config.toml
dataset = "simulated sounds of rotating machines with and without faults"
hop_length = 160
arch = "unet"
norm = "batchnorm"
activation = "silu"
pixel_unshuffle = 2
upsampling = "nearest_conv"
max_precond_dim = 1024
merge_dims = false
adamw_lr_other_params = 0.0017
Rows from block 8 of a small spectrogram enhancement model, named by matrix and row number. Rows with one number belong to one channel. Each number is 500 + 50 x the weight over its row's rms, rounded and kept within 0 to 999. All counts start at 0. Numbers have three digits each. After the name is the row's rms in percent of the matrix's.
After each channel's rows are labels from the 100 clips, of 14976, where the channel reaches its highest value: "responds to" is what is common among them. Only what is clearly more common there than usual is listed. The data: simulated sounds of rotating machines with and without faults.
# convs0: first 3x3 conv (model.decb.0.0.convs.0.weight, 128x256x3x3, each kernel summed), inputs 0-85
# convs1: second 3x3 conv (model.decb.0.0.convs.1.weight, 128x128x3x3, transposed, each kernel summed), outputs 0-127

convs0.87 099:496411514441468528496539453399513538468538448561562460500421506452366463526501594531523487468424515520484389468501607517481486461529502506571463442573470444600539503467454553431444566531381577447586501496498538453514411469489510555513476435426458450476497479
convs1.87 079:494520486540468429508423454389586505461484472562456364557500450519565576564462446473577487485489404568471449479518428533403522363527503433474486467432509457399478538491513546451489546520436630494449527447580562553469546528549526468542509565478551576521623505475459497460493514507467525440472521493566538555519573519533477477479551517483495541475529527533471553433515479570487460495591
responds to: air leak; conveyor

convs0.127 105:475412507482489521529441608561529550488563593466457480520477504460550578441497558445537419535537429501494485375421569514469570570418504506478415432497409597454512584556593471537475464484483529501540481448487503518512557432505521561528565500473533469536578506
convs1.127 091:610604632428474444438410441486484451456536556455463505454538548505480490410513484472528541496465499416515431453400427433504545451444465475450551513498531528535524514575531440545544531498468551552471552542590400533513461549487450436512555596483495543510545500473423532457438538415482526396514510459580644469526512509519524442505500500496423517519465463496440480507519453450561542563475
responds to: speed: slow; piston engine

convs0.65 099:574518442486483573488528549475477550500426442480530540561561453496502488416506536480456525569467495525495445493533473443407530473526469419582467534547435597548574469535421469542528527446518488475482420505488533428457516545497500480485486488471499547406508477
convs1.65 106:498430388605520586449519428472440393514518438493536500449509413521513593554528461504531466531510505478473521461595464543474519482571487477381530496506467466493360419389499532504433472473455410503528532468401490521490456526545458455512642422511486540509479494512480518558458550494521530527485463481529468393434441435443511532428501470488499476493491539435556512434569459492446423456502
responds to: gearbox; thin (high-pass)

convs0.16 101:430438400423444542527543469440375509598525484586469467470483486492553471419519505539485464486578470571465487507417525396508480496541485593445476508488539444497505553574555498369492511540466550538567406489397565378521496475462559537547561448564488533531529497
convs1.16 099:527485545602361564484459521503546559454521612495494443546533516509474525628511484520492540501477468520561439574401480445521481433503494423419595598433468543509459492566525530549467501450505527465493478511518464557488564523444491504454497516428472477514513528425446553556460467548493427507507462511556618515507499381504516461531490483526568482501477542446595601448473455615485493496606
responds to: compressor; speed: slow; muffled (low-pass)

convs0.22 106:491602511543476501416445450464469528459473483510485533498598498547496365460453527573442460560432490498412493501407477423443562499491563425561469451516498443557546479531570491565459567511531505491463437501480665442477588479499542472478440499459510483477518544
convs1.22 108:520506497505444500411465567482485453416484452464426448416549403477501531589499407483439420473520466475528548506596459555526515545412556479490433451584481454464441440495572450503532496525498477457443462483481517456437467462481499609598559498493455436543452498507427490501451517498532615458437559408500503542498442502464473546479562509409450396483397522523548552452575447560445493539542
responds to: electric motor; thin (high-pass)

convs0.57 081:470433494548505502452482462490560539453384506503535487577491520567521469480506466345490463480524472406497494473479476434440458493512475566476482474473411571445625434465474500520457437532455469511475504401464489371435508483426555491470521561474589526534488538
convs1.57 096:495406454528503471533482510408391485440429504395469431581458499497582583463388454509392468465473511547438490538458515555483570578479523566460618426502529523505522473440472515448575462521548554490534399463446469506461495578481553445527466503530498590541428445434428468544461442450449545515483502561500359547493488499533468544478513429496483516460426464518501482517574561525520481528471
responds to: state: faulty; air leak; bearing knock

convs0.96 098:476467517457428459528441511511514471505480484525600537587526499530534486488519543495517490507473518524462500502487402538570534556411519566546567421467404525466541548547469505475480546497494513481487534513436467502485483491458596473490482573471515524445526511
convs1.96 093:483514457505475515587456553495463500559490506504464545488459515562488432470469541459496410457470509541440406467280512502493563537546435569456549491472499524443483429489475497554553457491512435464490608469402535417478527472437537517511508418413487499481546511480463473488435530589532653474471575489518470506581560503530460423474482473429497504562405542435420495551504472473466503517511
responds to: reverberation; text has "room"; text has "reverberant"; muffled (low-pass)

convs0.59 107:490416495544497497515478418548448517447506584472541469475504497456487482526473491537534560477439455466414495430570530490477437488470455563499525439495523451381467440519431421421501497466459577546528567449469424496409405376469578442524388560516436509460508537
convs1.59 104:433499466392459503561507593480480486471454483585512459463488454575451534444462461538444536491503393512497430539558516536499516448584432520560491492436446566461454467591451468521525512560494582602490518472428443465430521576483546490520504541630482533462395530544559488474402493472487521568419560411556440552552434533506498479490485469400531445550441489538459563479395499514514471484471
responds to: turbine; muffled (low-pass)

convs0.56 097:425440497512504485515485430503446480537547367498473532474493509474553497518504506494520476495486501459470482471510482565408524517508425547405497521538475462421481524423506575552487412448508540450505550503490484522417527518491535571499453477500452450481267521
convs1.56 100:456531510472530522486459442465478456471499566553436475571548457522402581430451470488510424575551538454560512608573464514511516515590516445403465550518553459533441443389478472426513445463456511522558468606579574544507445581534439488556464513542487609535485568480565459566507534539455526518502448467504400507416517506462501480482582521405515510433531473493486514588520421556429476494504
responds to: gearbox; thin (high-pass)

convs0.31 097:501495535470512514484552473474585444452481523518470450539491488471475476493460536525449496608530501542461495496553519531477465517475531443415516488445523566520488448550537519562438603444436468489446501479462519465548515453506525419508523508558516505530531455
convs1.31 102:580496463396620529391555528447504484535505555493483550531428447520522466597536496496514575522567454515484531465535478414420407489566572492462557488450512572397537493473565485556469475429521522463442537484514529584482446455338550467521484433462508455488472441448521495556477507419495472582591443524538491526502511486500484535454462452481474585508433549453478464536477500468497547434381
responds to: piston engine; thin (high-pass)

convs0.37 088:446526513534518511529495533560461580434513506497548510500525604499610545479335354432455500557547517393503536453599385466525527512502479499510531450449516559524469520369461420625527537457447400435505537543507425516540470504475491520451492487571528468515494487
convs1.37 078:424483497515438567400504590420564444548587530450496503498647513444460488477518440428649606498474565420490534416401480421516513436534468502502541616526535510541517480511460461514432393509499483477529498451556489489486473496472535523508513520492494499546507466438458508526426528521471476488421462512524480486527519634454527508505547556503485479544539497370475513488542433573454516484413
responds to: muffled (low-pass)

convs0.70 098:539573441505501583509412489554482520449467607515484565445485461564560620489478529509489475450492470449531484629599492444516399587420484535540510469442497516526481505519523415444477448506486442571520509492393552509470502510408479498602543487477577425511487507
convs1.70 105:495509493347477491588505533461574383505510460506462497454558518628511506481503503560474413461581489442510565541562445445462518497504516473443453507438464354450577466489453440443491529389482522470472482475487480426548502509542417512536552537469607487508496442486575400521455477482442522576464491455466465480384510494584481489491458514536512531417511509533434544568539552516479551495426
responds to: thin (high-pass); fan

convs0.12 099:440511556444489542499588474496491571454449497574528453483495545461448454441457497485499489527487553454498608423456526451457416419494572511489559449484396534510530496552491485533509531514547474499490489412483498490582364508477602482455498523427546497482514552
convs1.12 101:478548468567572494471520452490548500509441482424479458658482486471520518460514509517479407490477384378450478469578482594469507526551482504466465448477508446470439444534501463436441507556453496417513392514406539471453583444446556542525520487449467566535436461507561463495417481488473549543593489448500446484506487525426542492503492588409494555463472540530505580377430479554568480505473
responds to: state: faulty; air leak; compressor

convs0.29 107:419587503465402500482554464435392506488493475444488487515506424468477419430537464529466507491553442500482515522493537461457494539533366547530486554486461446466473493561517537434430638464438552424473518479539579592419540502516524523551459496481449571460492489
convs1.29 115:523461381416486581631550502448522463502519514466499516515505425434545552487539544504486481434521550484507382440527573469476467411458433541530471535548480491543644426510438514505421416417443559544580542514565488493538486552486516479525478533524526507513400455472585527473508439564443495579444445520546497476426454423462424585442545516466426525546463550488488519519522548566493518454473
responds to: electric motor; speed: fast

convs0.38 094:369443476506529474499479559475497505463510495500499483503490451480484599422493384518426460482277479395542517509583504582494529525592588472531506511488525533557554421514536417492509495514521429482515506443371524386489563427537420465432474464559443466515558438
convs1.38 082:495525516399500513557422485549563470556455432513555550602447459481459547464429573546458407483493458445452513476494522516431426505466446536485456424405486474425489502544514481455403451592505384478562391444466477486482417481400440549535543495477527463487563510402509497490536466480509505469454484433485500416569536391489522426550510477436486514524493462483562491399434590452494490529508
responds to: conveyor; bearing knock; machine: piston engine

convs0.44 107:511437485488575497589482472512569531530513246502486432580458586529481623476500582478465461430557458514398443473492524510490530451455521488455426438495482486565526454569582493508511468577514539485458434489412445456556498556609480525566487503475382465566508456
convs1.44 113:483476461539481385448450460480539395497499580503480443492441409444454469538449451454508447496499451494454503449561519481493547486436460520536444512505449426468434390424525519517496456507516487447486553544564526513485377437431577350518542447478593507509536490483532524458522494410552614521463491435440508511455394456531477585577482534487437518546460513508521372491516444471465505538473
responds to: compressor; speed: slow; thin (high-pass)

convs0.82 109:480503545522445503458581364486411540587596597467526621493440463473517591431461513549499560502480489486464541447544521462531414506550462507537351528483561632436503513460430535478543446514549481522531536563589367491525428492503505510458518441572460555534502517
convs1.82 118:469569451547519448471482479458490427436513514445494447466478472582506499391498493536475490569568411450461522536468483440472515477425468547479422441473371504447334596501476521534491431589512545513482468474484521517512503444467516517532540472476477487546497515483572506495499476382464475627537515556576451491474429508322417467460561531484410546550507502570524487518532538536501478486495
responds to: turbine

convs0.8 097:406500541502474490525473482506499432492466499453467420530522423526503436497457465486512541520479424567497486537558564574503439446550439502582526526508568503473472484507570438524446474473439537513549469494507579456573501450428508522426592457506500573492571546
convs1.8 093:495438464595541532538429535478512508516511428517563485456521508550473545586491396459521526459462457432524429481569452537455489533509538482509443540476523491402485558424471514463472515534516571425517509431342449538458455448412396434490468508522511510480569430511457541488575437471553526406517487465469476480558511409535455502412528541453448470459514419434489530555442523496393445385474
responds to: turbine

convs0.3 106:516505522521423491471406464518409475588552558494449526454532461544492555461470491544533426528480458510552537539556517571548477478427432440468477527481417459491556427483478490496440517480486559528450513575558452483459542429491462542447485545475497480466513549
convs1.3 098:532444486461515466582504552468533544498455521494526473431529527459537498460530522469523578554486539443474567585467516423505481481488529453576418504529491529435484572486448545502501545460388521444512508480447423435470450506517555539515471472531533446543520491455446533511467617563548537516531580464501499518594465507443498387392541461461428546490549615576509460384447648469420492585478
responds to: turbine; thin (high-pass)

convs0.27 097:532433573508418509486595546557475477495502618544577498490496565568532499499501399527529510560494536491496551466524485490436427504506562524426550560603549512523499538476433452534483449538588469487502490484431530438426441550546571530561457473586680498537527510
convs1.27 105:556514556533510492475501481406386461503552471499492387460573604513430571600557575482472503581435504469475493572438478542508501528570486486502515532437468440510523484477528525532454527517436579473470492433424520493516552483406546518548476589480486491531471442485412494365501532414417384519516458471570479634452523534476534466384502526479476504513496502474483473451475517406456474485443
responds to: speed: slow; turbine; thin (high-pass)

convs0.47 091:442559567482452513515570516482534464607419480505337545541484368534536433522433483566491507532457507574453499549529504488562533514530503461552574496573529546603513529543507510423457431581503508519487549511376428503433366416480547538489413508592538511524562457
convs1.47 092:475491588459488525477493598496505513366620405502474526489498434522545467549529490470622503514495575532523537403487512477485449427474508546539408568480436458500462551560457522525508424498524513554427536650440439543503474550536428511466425485485522491494522535495582569542511483507508526500467536487501545535451454636418508475439478473504444495497517468454491525597503540499361580524499
responds to: muffled (low-pass); compressor

convs0.32 107:542463451546481513468444462487473446577479403414472528437379429436565511478494451474503411431509529530468448531535574628535574583526501461482443501562476566552400521517446397514491522501478528394474463550560511481581520387452507505495485526533389515554498431
convs1.32 093:397504527455459535528435567409553527559511482540565425475490504516631517520440543530501486459462519519520437545501430613621466611491516438482554418534552433515550510447455510445489537478540491438553377492514466510455413472423478517492488571460488493471463505419485531469478495446543518586505391457475492521562509577476546527513468542444492458506403490400451427551484530431466500497437
responds to: fan

convs0.60 110:543583467444464466491539497557466540486464579444511507484482443561557518552504514461493503481473501506467515527469447435501497543453518458423490469437395419541555515540496545456442586538406524512479518584581482491475602457487540510511483460503486464513525465
convs1.60 111:433441529510418414482487551519499485534532583596577464495503543501564519417490491575472519416544499452594544469532484506498506396490521555519447508542425498490526496482460452513491521572533578462486480560562466520530499470466539444447441432472603458508454460501602436386538528506469577571521458430424479587428503409607452548455502541420435525539565558451434415487498501476456521509480
responds to: speed: fast; gearbox; state: normal

convs0.61 099:495481519544520484484495661456525483620517567527494528539495536527591469494450395507484433504482576476411419524441480475499541532459474471556492519484468456475515641461454537479475359527500539519445418496511482379439444552523452495443594541452493429453533463
convs1.61 111:533493524540512477500485442536484541588612442413455559470424481500409536461511473478511533441471566562421403470643475460526525468446444486478518527508431593493450508469461618552510496575500408622561471549565556509540547485473512519532432422390492551525479473487492496427506504470494524534536571448544408544483484530479515542444476503410465503457471621475467542504491543412499504509524
responds to: pump; speed: slow

convs0.17 091:526552474452564479466375513554556469458492552482456434463462475548523483453524551442542556580597627512520519554570537509503501541584508410521530545465477443544512462503582427461573578480461454453456498474409492406456469460554495559504497592487523472428495521
convs1.17 098:565472462439522494513568508503461509450455586440489477479480467568510452507435511515585505452544444489420494520492460516593501435599471513540498447553496500451547494491548514490554393491537579417427484409506456399525531486408523426532514425488538491632564484444535540499473489544573447463505491501533482462450538437475313513496520526482411446460551496473534509582434413530504542545439
responds to: conveyor

convs0.71 092:545434544449465499473511413557455534444460621518552450529595520490415528428454542456472526524436502515494516506479420524463553627520541451510518457503448446542535505476466460500417463550530558538531466534498496533544432418486457548432476543510425483482503436
convs1.71 093:508480636497481544492573536537502544446442549545475456425513459450487483577448451463550520559543486543452518533469529459431489396528426527421502471442401415530434477355435508509500420494529495470497471447419466494504468422433482481468487508562493565431505568430465464461498550531532535424517439431444552462485437511510514423474563506559463445472625522484490492473385517557506489545583
responds to: speed: slow; compressor; thin (high-pass)

convs0.88 100:521553497551507429559600464469507525528516567596518489419490588493424579524466506524502563567570597480470567478470375538605496573513570488420553452506543545587500536494482498469441513530547469479482543459522531537579493371499533496586566494514552347487503441
convs1.88 105:479498474390522502478514447472565512469520517474538648482587448470533493443499515476459500424496553441448446515485516509530534457469496465521520520614468438475495568599471459505520448526421470558516484552522466586424488482545498461490414472491437521643484460488523532472578499548497605529530466514462543537426518509479460540461486697558485488500595480478549449570488429524468501514397
responds to: reverberation; text has "room"; text has "reverberant"; fan

convs0.68 086:475460540455452491546490506566509486536423398477524513487512496456556470525477490545526384487488478496521458504470500481517573397511599473471541548488406525547515481566503525435493536519524460469501523507354527544501440507462536531515512499475496426525502426
convs1.68 103:544602491410480528527488474377633493444493466467445567540461498519602578474586451475508529471464524464577484515469452537560546516522591482420465472485486512530496541460404661466531511505485463510478455524430599533520450490430571496540503476468553469487456547480348552496394507494517526445633496477467501471489491486528473474478430517525460445491450486427522536504500521521544512450552
responds to: state: faulty; air leak

convs0.95 110:479554481515523481503535451531522467479454482541520477488532509457469484507497414472522584533542558456543518488531493568476540534514571479533534522531500460406511472553433588449503465522509555478484420552705518490445435632511498482420595569440571502482544501
convs1.95 114:520496622499419546522479449541533508514417498563437542558507544583488554478469479563579494490570512500488378618554544502496496445552424466474529467442418424465489575625573453535523495534474508468547506491425487407495616449476532474571488518550499494487438495467481505467472454516503369451569466610467478482519428485507562527498493516506552490499652488504516474504461555489493488544560
responds to: piston engine

convs0.102 103:579448514475483437563587477495577560393545500458447409545501534500473561602422505497501398445474472483471508501430446563463424506558501495489435469444444438497586472473494455516438473505518530538554517424507535503482482515577481519482430436510552405556480481
convs1.102 102:427475502498485560515465491506528477495409421540515480498533598462475508575438478504472511557471479477451467451471479474507485485543536475529493469505458487461543543505489595433454373443616610520456447491607514530458521441394558543484469558581535522584484564537485570520582486579491437453430550447519485476501528513566310457407427469489439466494549453464564511488532512518506491473453
responds to: pump; grinding

convs0.23 103:491476473500475459434544516511379504539509561483578504521474424478513504508442542496446517506506417523426477456497510475532588545609504516560466494471490472488525513524530513468476565590516568523556483569487576423475550471461549459510506542452486497458631533
convs1.23 106:530403493533478498504547619569535485590419466460501404472507443489523532531483507428548485478507592514503569570368531558506451508461393540441525583519499553565546551483496428459510525498444474545417480564525507488510490406502511499496483400477470411420490557453503453504522525517575503454588495613363466522523490429537472556467418492478512428550478513532489489505518435528418550519489
responds to: reverberation; text has "room"; text has "reverberant"; conveyor

convs0.11 098:554507527487507487463470437449506539496444506521519498527615560650519482477386519418512537532440558530446538517550592531441486466454511369457503526479540465473596523483553499448434545475475488529396477390537529447470513589527478576491500446509573446470562513
convs1.11 106:500479472380466446517477584522491529457529550522458545489504505549492551468478498532516451469470539455466462559511517557497499558552490386427484477485556461572513455488514508472520477415528511427628460489455470484535529505508629489508557483482553543441409613503460499490494539563469470595391490487497484580545496507451434573506516498485487508551498490444518332392602549417585559486464
responds to: air leak; fan; text has "thin"

convs0.109 097:516456455432427362498507456474532484554435509508495496373440566461479539522511480509575313484514539434453487447510480496514553513444455438460497421476469465542471505394618538471525495486548472467501447490448487514502515440396564505534442476545449499492526407
convs1.109 091:542393511489539446449433553518518473493405465421492575402561564589450466500462538408422420476430462499513478460477417389474508561572536510556554476559508464544536471457521525467485594580561452489533447379606512517478480430506519462448445537460465443521606502487589516535536545529513457547458538529437489459511455517514529481500489511533519443500514541488518424548502552388424467475454
responds to: electric motor

convs0.26 100:495438484511466380474527450446477504597558421535486557483498455531601497508507456361438394518401484588514528497393492442454563504588452461550413515521489547471594448467458550418455452441422450575526535483543415495439377455490470539569495548544464478570652553
convs1.26 104:528509456552467480465540559434531538498469535544556471433513551549562525453589466540507544572485557550470469448436435533516468481582484444475563556462435581518435463472528486435519515525582441457515551470540512501506483556454621515509598525435478483520482557452486477466458593450517527635455608533379501497515476546510555485531427479494498391490524612442444466445565552502610468518476
responds to: fan

convs0.104 101:507634529480437466439476375405496472538557426575506372580504533452510475565497512510504441443525471492509509471524476413510498585334502516466482510462455418475528439459584547466549604455473554463497479497460553431449594427495487431650488490469509434492583445
convs1.104 102:445483466415481601489539469434541373507524464486453560532476450509433489503456462445509471376430472566437510507552548525445469494535575537537526454479548452523535447464562502507476415479458569439594508461577530519446549506447555450568502442539504510622555435524495435599465491563575552525447527439584469508520478447576538484507486520496531510463383477524508430497487464477525373542451
responds to: electric motor; thin (high-pass)

convs0.0 097:530531502478517468500534545536550514505450553527513561483459459524477444551537517530578478496458522598490539587435521478477492462504602564502546455564501544511523500526455499435463436504555440570505630543578495463607490551453571570480439428475522584522397469
convs1.0 093:475464521436481509446460535444571511469487527434460489523450491477494489449543464615476481510503517426478513471598452479491574479436533461480449507566524348468465459556412485460440521494562449455532578443484547533499504411558451377512514467518407447483512422499468494517515584424480610521547492569475475437464419476455541466417479512540456598432526410541481479528527366484516482478540
responds to: air leak; thin (high-pass); machine: piston engine

convs0.78 114:565531503560467517407470437453476554439523453517463458569568512451522565523395514533540562518532404515435490623456457550437427557421475463482478524410572422417531445452489495418486518519466553550518556492581518503461443477481483474451513536497494476491619451
convs1.78 104:529439516462475411493516508567526504450437442524544493581579504433462519492491472445502496467509455418531557490437489551560574486539515425432439565533499539518559541492462435440532553449562636538489501473488473437448512538538392436484508536595489520510471529479423551409463566401466389370530505572488519528561488459555539604558438509558481531447539489427511448498486560546528495496558
responds to: piston engine

convs0.92 105:417472555426509447517499478438463509569568545629511527462515533462478481477438488428463518520518701499559512503473459452524513470507512562532538606496474523464444532527567509448532606483498598584585501486471454453494513416577517642507487425497555549480545513
convs1.92 125:482535497523450493523534524557419420510592470523558415471493525500544485547494487473487489552597483487501587485551517504498459513538437492493491488432497488537498514504509509482430600503478502647472538554456510539624474538431552477548516580605475488649463570527574475470448481453574520552507516528623501484451464467429510559459504711542559491504515469514518513452521530465505477503472
responds to: reverberation; text has "room"; text has "reverberant"; fan

convs0.76 091:509509468507499481424472543398441486572451508557514461378549508530535502489465434384547492509508624553512492406487484526453560499492445484503385541441478482414558468474532554437446459498499544597543450449524438638428443581520507453547573415538590436564483497
convs1.76 083:430521561470508516486523559521437489477496472395492501477449481560535477517543433403530533647540451633454501504462433528447497608557579535527583486470475536535493450495458569483570564457555379493528576496489463459565474586469550506577577496511431593572422580471462466465519511439496446482509568456516465475495422488443484451477514505515612440567498506528518519465511565477538506485552
responds to: gearbox; speed: slow

convs0.67 099:531536423520519438531516412476513475538475469505491499400521483505455459584497458474525635471487587566588453540526439618539598493510456508558464454529512466539534408522410516469550448557485374522501487459554576485465500481433526431481523492675544452517496475
convs1.67 108:451469539533569431463478455458454506491394461504465514486492480513546491434404455517536571546470548565538462475533501498463510456488416519390517585544491487398481482467447477533417545427446516571508476323528520534541483497551506513480498540561428558487423470438485525435441374513516486488445456486499477535448501581541519524539535477512557374515576517502609511509543444472601562476460
responds to: compressor; speed: fast

convs0.113 100:503559468503482439527463453576427444501438491513509446409497342522353505497468478544556524544562476539421496500521458449489555401590479434467530520483486510541522476504513505466446548522443549517544454456474542426509431389476479512450570524485502435589567490
convs1.113 092:440431485571567583443431504458564456554437440539376502489493494535458540526429481483496424585465480477563560562583514508494535491470482491485541472510507473458452469515474441524505558542561460465451450525437557432386515510462534533558398490457457556553506517534531452544641539548448504435488548489376487498546465478539586450489441504541565502493541517387496599580524471531471547434489
responds to: gearbox; state: normal; text has "fault"

convs0.24 099:554454479499564575506436563538532557419483417522539503541515549493508524496466542546511516506445450484492463491524581542518547513480499492462510539489540510541439465430529466483479495508511447534458578546502455359499529465516567456438443555475447538589618454
convs1.24 096:513519473477534506539586385419544402533538485495542518497481552393413498466513406482444441500448538532493438510515533545412450580443526549500517504448494462498486482535562478570430532646444516553555508462511544510417487419386554473510464550495535473446470377509553499480532529544487466581504515465555537516545487458552632500540490510592531543524452477535408492469530455513501542474595
responds to: conveyor; muffled (low-pass)

convs0.13 104:515527478490508530484474536521554511531444479452528526434433501452569391443475447536540440437625497408460544530483470492520479489504484462419499485494509448542523574506516489463489425544525561458487460528565469507454548468481501410523569440552485546465512485
convs1.13 084:456441477532405412587473474451541518515504503420536495441449541543524492460512524442542564465449595576479515556616385499517558519534508531492539491520487444519484501468512493482493551492545392419471485445390506454536564583545553510538513472446513453449482512509573503446537588481487415532424474522521434492578490565560492517450557446521378429461530533505484400507486578555429405472541
responds to: reverberation; text has "room"; text has "reverberant"; conveyor

convs0.83 108:438398477485524539485412426610447506552499426542453468545447473493555505418508453499536443605480451484500545490545545431517492445528502516428591499489513524467595478446573419539577495473551493539516446472560498600530569492559499534536400498455454499564403490
convs1.83 105:487493496523411480513592415478543481477520513475491564511556516554369438611608534418467499360493522469446523437498535443467446430473471503446502489544445482553522527463440509448471571353462468597506549442538549540487468527479509448486527567508445547547433437493516532534493567522515491562403443476476440487544450452368498562552456482512430437460540481489466470478539450481469457491522
responds to: compressor; speed: slow; thin (high-pass)

convs0.121 109:447519536530522595487545423541488580452592486485502520480415467475401428451527568467543590465497416456504519495431474460487524438420459520525500480516512462556430525548570449562512474498432559436601516496444518466544509548482562497373588534428523469489413550
convs1.121 104:533508407551465456506469487553459574442450590497539589448470465526519531499495433507502512516431455521455446478549452592571522469459463409491579481434462505499420479465445486482501549575515434489632471487521431461559484416462586512566553477444489503477452641406446487424522554501550531550430544497497506520531485421464512491584426507437476432549540461475462470525482502589396487434526
responds to: compressor

convs0.115 087:563446422421473396360433449534571459433468544492511457489433413379506496538589515525525468578464415456505512433557386477496604457510528441489522492515475469544498481522511498487480567494466392506422488514507564480435399527543482399459429495367486386455442429
convs1.115 087:546479526484479498557532431508494412492468440521547576487574485484422499490462610450450482517566512516491417441590606471454504509494503476578384484481453486429572476593559422476459398469493523516601434484466432495550522440425467446443435492572457470457573437577627475534524509442537551533437518421477519499555504488537409511506487467540506517430493580549503426501478459467505522550468
responds to: piston engine

convs0.106 107:534514507421514420617490397562484426617476533481489554421473523422466641584556484481496456509513464462487529436502518514471560545445580427562487554551376465501467454496487465433570527515537544383559533518437483566476476571486467444558482459475482513605400464
convs1.106 099:577573521517415513495532504529517545522509516342467584492614429456453526518477499569502444487560564452503647488436438463464495557502473517418508569531502524487545563387432475545427456442475455547465414566453565528523540500469471463409450485505486437525487525517503524545529472498482485394548406437479504500375503483558496498534505511447483479510519511574537452471472583463485559418474
responds to: compressor; speed: slow; piston engine

convs0.105 116:531412468492508654599497462536557449524484519518486477507539468495539482551504471461502539530466503509448496473477420526536504530548454514460516537490426386550482487453549507462506586517490511534585423506457513510556594555540589500518534445506585486583492543
convs1.105 102:461517532373482561497472506489455515513538518480505551462468584498534447617503417513464450466486445424524511424516426449520482482510492440473580525559514437477502425506444464471480510454548418533547550434546506586490457597500410444508462631547503546480478497463548537432500454385549673521444465537529532492516476460475485538549449514510516480463541516453562481599426535566559470470567
responds to: air leak; compressor; thin (high-pass)

convs0.93 101:528559504562526607515485520528538516479504432535504417539547497491503497531469595518502560422524417619485493521367485528530533488502467514491479510495495489511477530523503517479449510476444486482459494413551446516528468463460582467480553595606510534490497501
convs1.93 097:522518511441560556432475533513470553451414506558444517513476656572534449505465472500421441531566482436621535481466507494537558497517561561492400483638542442439469422483462509507457494395500395479445445494447485530526499500498471505453487580499525425553506497499441546544485410461417463467470539446533569511536506555492533558528422485485602484450600438469453488515515522437520519481432
responds to: piston engine

convs0.64 108:457511459507456523497564518504546528524509496455516418475469414511454627484543434459534540443547526485398540517565523610505562492535481421488431420606529460494461536351461461499471490470466514526511482463439460591489549502576446432449452455514397460506439559
convs1.64 097:511456492598509528539570515453400500522480459465536509496550555563453453594547547535510511479465437459465487502485483563479474508464564497545547564490401452512420453577436448551500513608496407614468526436410534491537549505516474509399490504540589580503471462553473480457447480389494535470493463554450493557540595497505457513511532438490484510482489492580551461538393407444393434478430
responds to: thin (high-pass); conveyor

convs0.4 097:499527403505584476498481520580517548412568585507542520448481441502489582447474429500451557580486563451468498496524467426442506448472467502507544524518556490593469502478489520466437598541524443541535448458473469516480526393421555514584475443467566413450514502
convs1.4 100:558463521514585467426511486539494479543486567448617513468407514468457475460496473399441510458503495475486453455444527493443518443492480525494492466456466514366386458383430467533446555548466473405502464457638585574446446442430510476438519457424559528476438588497495468538532470449512612509533494478444519512473468459458524470508490528492415543458462473546493467453467465448523433527399
responds to: gearbox; air leak

convs0.69 090:466584510619503557488471522516518500489469546477583574546558521516502454566512544435521599530513610575432510558470477528505544526495484475618534537549446509494508514457509524395455571587569484567543523534401465498481465550592442495477481487460601470514544552
convs1.69 102:503431472460501473574547499449504539484537475542400451504473446498540540455465453470506493410509499556402444543507448498467521506427524513481549469405492480406398494500449511456481497444481463482602454471602528478546477652514548490485523548501519574499486517494534542436484450516555487492449520474557497581425499483434500527428408481551459608509445464342491469408470533405467427472434
responds to: air leak; clipping; text has "clipped"; machine: piston engine

convs0.124 093:540541519563474588479440499426488553423538557597405534495600472426537437486488396530477477515541514482506544495500521448482402434473467529533550522458450532528499521495443528455508452413488460518513496505429583388482447579489506525479513495443545494444476510
convs1.124 089:473527417466506542529416488494586575447469375495456470537451400565491445366460549396477469449484495484529450555587580610606473552496516528534470426491487487542548562538510578535511487502539464386542460507530570633547411472483537492496506452508481520524491427527518551509531516454495476457501514590564547530471429434530530442445579558497435535513489487446545502525544527483516512475480
responds to: reverberation; text has "room"; text has "reverberant"; rattle